config.yaml
spec_augment: false
win_length: 512
num_classes: 4
embedding_dim: 64
widths: [128]
am_softmax_scale: 30
init: "lecun_normal"
learning_rate: 0.0016
beta2: 0.95
warmup_steps: 600
Rows from block 5, named by matrix and row number. Each number is 50 + 15 x the weight over its row's rms, rounded and kept within 0 to 99. All counts start at 0. After the name is the row's rms in percent of the matrix's.
# mid10: scale 2 width-3 conv, dilation 4 (model.blocks.5.mid.1.0.weight, 32x32x3), inputs 0-31, a 3 kernel for each
mid10.0 109:53 47 80 43 30 69 62 63 38 22 41 30 22 70 44 58 54 45 31 30 52 29 11 64 50 55 35 17 55 69 33 53 42 48 56 48 68 46 33 46 63 36 16 34 59 51 50 39 65 50 56 64 52 76 43 40 58 63 48 44 25 46 77 45 47 59 58 53 43 65 39 46 72 57 30 57 48 17 38 47 65 44 54 53 46 34 43 65 34 64 28 62 68 55 30 24
mid10.1 098:53 45 32 44 27 53 41 56 32 65 55 82 38 59 25 32 49 65 78 28 46 81 40 70 26 31 55 32 46 42 59 43 32 22 75 56 56 55 51 70 52 51 55 45 51 49 49 35 62 35 17 58 50 35 48 52 62 48 52 64 50 51 72 45 51 51 32 60 46 12 74 63 40 46 54 64 65 29 31 55 48 60 64 47 41 47 65 39 41 96 65 40 69 38 53 70
mid10.2 108:39 24 61 56 32 70 82 39 49 44 46 56 12 63 31 65 78 38 63 17 36 44 34 40 47 58 36 35 53 47 28 39 63 49 31 30 65 62 53 55 62 50 25 66 31 65 57 27 34 56 55 66 53 52 65 63 45 37 35 70 39 48 47 37 54 55 35 64 44 63 51 43 67 46 30 71 45 46 19 64 58 23 57 25 55 46 27 70 64 64 50 39 66 53 36 28
mid10.3 091:76 40 39 40 52 89 61 55 80 10 51 68 44 33 34 19 61 63 60 52 44 57 60 80 37 59 65 27 50 51 48 47 59 57 33 13 54 44 60 37 42 66 43 64 61 55 33 76 34 43 59 33 57 64 78 54 31 17 45 53 50 61 64 48 48 46 35 43 49 64 48 22 43 49 44 43 48 53 33 47 58 29 59 46 57 55 31 54 63 53 59 48 41 53 35 15
mid10.4 095:17 61 59 36 40 71 46 53 49 75 28 46 37 32 40 47 38 54 57 19 35 64 49 33 47 25 53 43 53 65 56 21 46 37 84 50 61 41 44 52 54 22 33 63 48 61 54 38 10 52 42 87 44 49 45 37 60 33 46 45 49 52 79 43 59 44 46 38 52 52 56 49 47 68 34 50 44 29 24 49 76 41 50 46 58 32 36 76 72 62 53 45 72 39 28 26
mid10.5 102:68 45 49 37 56 53 69 54 59 31 53 63 39 38 53 15 55 73 58 61 43 44 45 50 27 39 57 51 41 35 35 51 69 57 44 19 38 41 51 47 40 77 38 42 32 76 51 61 22 45 68 38 39 49 80 43 55 32 46 66 46 60 37 38 43 43 37 01 37 76 42 21 48 59 54 47 77 23 42 27 42 67 68 22 49 52 29 48 50 54 63 38 56 53 63 32
mid10.6 094:66 58 64 44 50 66 74 58 50 59 75 75 59 18 37 61 85 63 60 49 60 57 48 63 38 49 50 65 63 61 49 36 55 77 58 21 18 59 69 51 25 60 59 49 44 33 64 56 57 45 47 13 48 49 75 65 63 74 76 55 35 49 41 36 48 70 86 28 66 50 44 58 59 48 41 56 34 48 57 50 42 61 46 45 20 41 41 49 64 48 58 34 53 56 37 19
mid10.7 102:39 59 45 57 46 70 12 69 68 52 64 72 35 57 41 35 54 45 45 29 58 71 19 79 52 51 63 51 58 72 61 57 39 16 74 34 54 51 37 44 36 66 58 53 67 65 27 67 73 64 51 60 69 62 62 37 58 58 57 65 29 53 69 56 39 32 33 62 38 14 40 64 74 42 43 42 48 69 38 51 32 50 83 30 50 48 38 68 44 51 56 54 46 36 62 41
mid10.8 098:20 28 56 62 51 27 24 36 55 46 41 62 16 26 42 41 49 60 52 25 39 59 58 47 34 66 51 55 40 45 39 39 42 50 40 52 56 33 47 46 39 43 65 48 44 44 39 61 66 58 79 55 47 64 26 24 62 62 88 62 27 34 34 41 59 66 42 65 51 49 63 42 24 41 64 34 51 74 41 50 38 55 51 50 42 60 73 84 86 52 71 80 47 40 42 56
mid10.9 093:35 67 38 35 55 47 11 65 54 83 71 58 63 65 14 48 29 65 69 52 26 84 46 44 61 39 57 45 45 55 54 56 27 26 66 46 57 56 21 60 46 48 58 50 55 74 58 48 40 55 51 46 54 25 49 45 49 71 40 60 53 74 69 44 29 56 26 74 36 37 68 38 42 75 74 47 38 58 60 53 38 46 49 54 63 40 30 33 58 73 54 54 51 67 31 30
mid10.10 099:41 61 57 33 83 50 47 63 59 69 59 72 44 60 66 47 36 38 25 25 15 24 62 67 40 49 47 65 60 46 58 47 55 42 32 39 37 58 40 39 57 53 50 35 61 46 36 67 73 24 48 54 58 59 28 42 45 72 54 49 57 34 54 42 38 40 59 35 63 30 28 38 45 81 56 66 68 53 44 37 26 88 60 61 48 37 42 29 32 52 25 67 54 59 81 26
mid10.11 105:61 51 33 45 70 46 76 54 38 41 50 46 56 48 45 50 72 35 60 43 33 13 64 37 40 47 35 41 54 31 29 39 33 88 35 57 74 47 27 28 64 37 36 53 61 58 61 52 52 49 47 61 29 25 75 46 40 43 47 54 28 47 39 31 44 81 70 58 46 75 69 31 69 51 26 54 37 43 24 39 51 45 75 42 42 49 30 84 67 65 57 37 50 53 58 37
mid10.12 117:35 87 55 74 48 54 48 66 41 34 54 53 48 37 51 53 48 17 58 54 64 28 49 88 38 59 60 58 42 49 42 61 44 44 47 45 46 58 37 43 49 61 60 47 57 34 56 55 66 49 61 65 62 38 27 66 93 28 53 42 40 80 68 60 59 43 55 51 57 61 65 36 81 50 60 43 23 57 39 63 54 30 70 57 31 72 61 59 59 22 46 85 56 32 71 68
mid10.13 105:72 57 42 32 40 66 43 64 40 59 71 78 54 42 33 22 47 42 51 40 52 64 35 72 67 37 65 48 84 42 61 49 42 49 73 69 78 48 46 71 53 65 42 66 67 56 49 38 57 50 21 41 48 49 65 44 59 21 57 84 28 40 56 25 38 69 50 69 45 34 73 53 63 57 77 54 48 56 49 64 61 65 55 48 49 41 61 31 57 81 71 31 21 44 41 57
mid10.14 107:55 55 43 30 36 36 50 37 67 78 85 58 44 83 59 43 22 62 54 67 47 82 72 60 35 67 67 55 27 72 71 67 57 41 58 61 48 62 48 60 56 77 57 71 68 62 60 43 63 59 39 68 46 40 47 47 35 32 33 54 49 17 43 54 43 30 45 73 85 30 41 68 58 20 57 37 59 60 39 51 29 34 51 55 46 55 45 46 37 49 75 49 50 54 40 56
mid10.15 095:50 65 41 48 50 63 24 53 57 54 37 60 37 68 12 40 47 50 55 27 47 35 22 70 55 41 19 33 59 79 53 27 31 20 21 51 33 46 51 74 55 28 56 41 39 42 75 52 57 51 57 58 50 44 57 37 51 31 54 74 76 34 23 47 35 48 71 71 40 44 34 22 37 48 57 17 43 34 52 49 61 52 47 47 37 35 48 24 29 49 63 52 51 54 49 52
mid10.16 103:26 46 52 31 69 52 74 41 26 51 45 70 51 45 39 52 54 57 70 55 36 26 43 59 44 30 44 50 70 77 30 28 46 37 23 51 65 48 22 55 45 36 48 35 65 62 59 83 45 55 64 54 61 38 58 66 34 57 43 63 31 50 29 61 22 61 50 33 20 54 52 56 51 44 28 31 55 47 34 61 57 31 72 18 44 16 41 68 51 75 44 42 67 55 43 28
mid10.17 099:49 65 55 32 38 47 23 74 65 48 45 62 49 58 22 52 24 61 45 19 35 72 40 66 27 54 60 60 44 71 56 32 52 37 60 41 57 50 39 42 44 62 53 60 46 49 52 47 41 45 27 72 31 36 49 28 44 63 35 67 48 57 45 47 52 53 50 36 25 20 68 77 36 99 46 36 57 59 42 60 37 36 66 53 24 27 77 33 35 59 58 49 48 56 44 63
mid10.18 099:39 64 59 40 42 63 57 59 45 60 30 41 53 32 58 59 34 49 48 25 34 40 15 54 50 56 35 34 48 39 65 38 56 38 76 54 77 57 38 41 57 21 29 35 62 75 55 46 55 50 60 64 51 49 50 49 42 49 40 75 39 44 86 24 64 43 52 74 36 44 65 52 78 53 27 60 42 36 22 46 64 78 59 36 79 44 18 87 43 58 50 55 60 45 54 35
mid10.19 100:46 40 69 50 24 62 44 37 40 78 37 17 23 44 62 40 47 63 56 40 34 49 59 55 62 58 30 24 54 62 71 51 22 38 42 60 59 31 50 50 25 59 63 33 68 28 58 71 51 17 37 74 66 50 44 57 60 45 61 40 47 60 42 83 31 40 31 54 48 26 51 49 34 39 53 68 27 58 54 41 58 27 61 62 33 47 54 47 56 73 51 47 47 34 51 93
mid10.20 099:60 68 52 26 46 57 36 69 53 75 68 82 45 56 35 30 41 69 72 37 70 81 27 67 28 37 70 33 56 43 66 32 35 27 71 47 65 57 38 63 68 50 51 62 51 66 42 19 56 72 27 61 49 40 60 36 38 51 34 75 50 56 60 40 41 59 31 57 60 36 61 66 53 60 69 52 46 34 50 34 54 48 49 48 58 40 59 24 45 94 54 35 48 36 47 45
mid10.21 099:40 27 87 54 63 40 43 55 60 41 38 70 41 53 59 31 37 62 49 42 44 27 66 53 52 94 61 49 47 67 65 57 42 51 49 57 35 41 60 67 40 50 38 30 44 51 45 71 65 31 51 72 18 43 26 59 47 60 53 64 24 31 31 57 47 33 30 29 57 42 43 40 14 60 49 62 63 40 74 59 39 59 38 60 50 45 82 51 59 77 21 45 66 56 31 48
mid10.22 104:68 45 46 31 24 73 21 78 74 51 59 47 56 32 45 50 46 61 98 50 34 59 78 63 36 46 63 68 40 64 60 50 48 39 59 41 50 45 42 17 56 47 40 58 49 65 56 60 41 44 42 38 74 69 69 50 39 51 40 64 55 55 61 43 35 51 65 51 62 44 58 32 52 32 65 37 73 57 35 42 36 29 60 09 65 41 28 43 31 73 68 44 47 32 38 31
mid10.23 100:48 38 43 47 38 15 45 17 70 46 39 64 66 56 29 49 63 39 56 58 34 52 42 53 47 19 63 42 41 66 61 38 48 41 49 70 35 46 82 42 71 22 42 32 20 17 42 35 29 52 77 19 57 46 68 42 44 62 42 60 65 37 43 49 60 25 53 31 36 58 40 58 27 18 44 42 38 70 69 59 57 54 44 45 63 50 63 57 62 53 63 36 70 49 67 43
mid10.24 095:54 52 47 29 61 58 43 69 42 51 35 63 52 15 17 48 34 66 77 55 38 74 47 67 32 38 35 48 64 44 61 61 60 42 54 23 73 59 25 43 60 32 42 49 54 70 55 43 31 50 34 63 47 52 56 46 61 36 54 49 40 20 68 24 37 38 21 61 33 47 55 45 69 66 42 48 39 33 39 40 69 27 35 34 55 53 62 61 68 50 39 54 40 49 28 03
mid10.25 096:63 29 51 53 60 63 42 30 52 64 45 52 25 35 67 29 43 68 43 51 67 66 67 98 47 46 41 26 56 57 37 50 54 65 36 33 41 49 38 52 52 60 71 59 77 14 49 37 52 59 29 50 52 21 64 45 67 40 40 34 25 60 71 32 35 72 58 35 50 45 47 51 48 55 41 58 21 58 60 46 53 32 64 39 58 45 72 42 69 50 43 61 62 26 77 18
mid10.26 100:13 59 79 46 24 52 32 68 57 77 45 50 21 38 36 34 52 58 70 43 17 71 55 60 41 67 66 32 70 29 46 56 48 49 52 49 59 53 31 48 64 53 69 59 35 55 50 38 62 54 33 85 73 38 44 47 77 32 48 72 71 69 69 41 29 54 40 45 62 30 61 46 33 63 56 43 38 50 42 32 48 51 42 33 34 43 60 75 54 77 48 34 36 49 45 50
mid10.27 104:57 47 14 65 72 60 61 57 48 47 63 62 51 58 56 32 65 61 63 44 50 25 79 57 22 76 45 45 60 48 27 43 51 66 49 18 28 51 47 61 59 58 65 49 43 24 46 68 46 62 57 57 35 57 69 60 37 29 59 70 52 49 60 68 65 47 43 56 58 72 58 28 39 42 50 43 44 37 49 42 41 68 27 31 32 37 80 45 74 98 37 58 47 42 41 25
mid10.28 091:31 65 54 65 61 65 45 54 52 55 54 34 13 58 70 61 69 28 56 57 48 62 66 66 48 59 54 38 66 42 39 84 42 50 38 27 58 53 17 39 60 46 75 72 40 55 50 50 40 36 38 75 69 54 46 51 58 54 16 45 84 51 43 60 73 45 15 48 47 52 40 53 40 48 30 47 44 56 52 29 29 29 42 27 36 54 68 61 78 54 68 39 33 44 41 75
mid10.29 107:47 55 44 25 75 70 37 51 44 43 41 64 53 55 66 07 26 45 47 67 76 42 49 76 32 65 65 32 41 56 39 57 61 39 51 51 60 39 34 68 65 82 49 57 67 72 41 61 62 41 69 48 41 41 42 50 55 31 18 59 70 49 59 70 69 76 71 60 56 59 48 26 50 58 40 51 64 71 33 52 77 54 49 37 64 27 50 70 40 46 48 47 78 75 47 58
mid10.30 098:60 65 68 36 36 81 42 56 43 46 52 75 58 56 27 55 63 54 58 57 49 69 42 64 73 36 62 44 20 43 33 43 54 46 59 41 36 27 29 53 43 19 43 47 43 76 61 48 12 63 62 51 54 49 83 33 60 28 16 67 43 46 69 44 61 52 50 51 56 62 44 34 37 44 51 55 40 45 17 60 61 48 52 31 56 51 50 48 62 86 72 39 51 80 35 63
mid10.31 085:71 50 51 34 24 85 70 35 82 32 44 34 47 47 27 36 58 42 77 34 36 52 40 71 48 44 67 58 59 40 58 54 49 62 44 34 50 55 39 55 53 52 12 49 62 56 53 70 27 65 46 46 60 83 92 55 27 30 38 57 52 53 72 35 41 53 41 47 50 73 39 15 53 52 54 63 48 61 32 48 47 34 39 55 58 43 45 61 42 56 60 39 55 26 44 20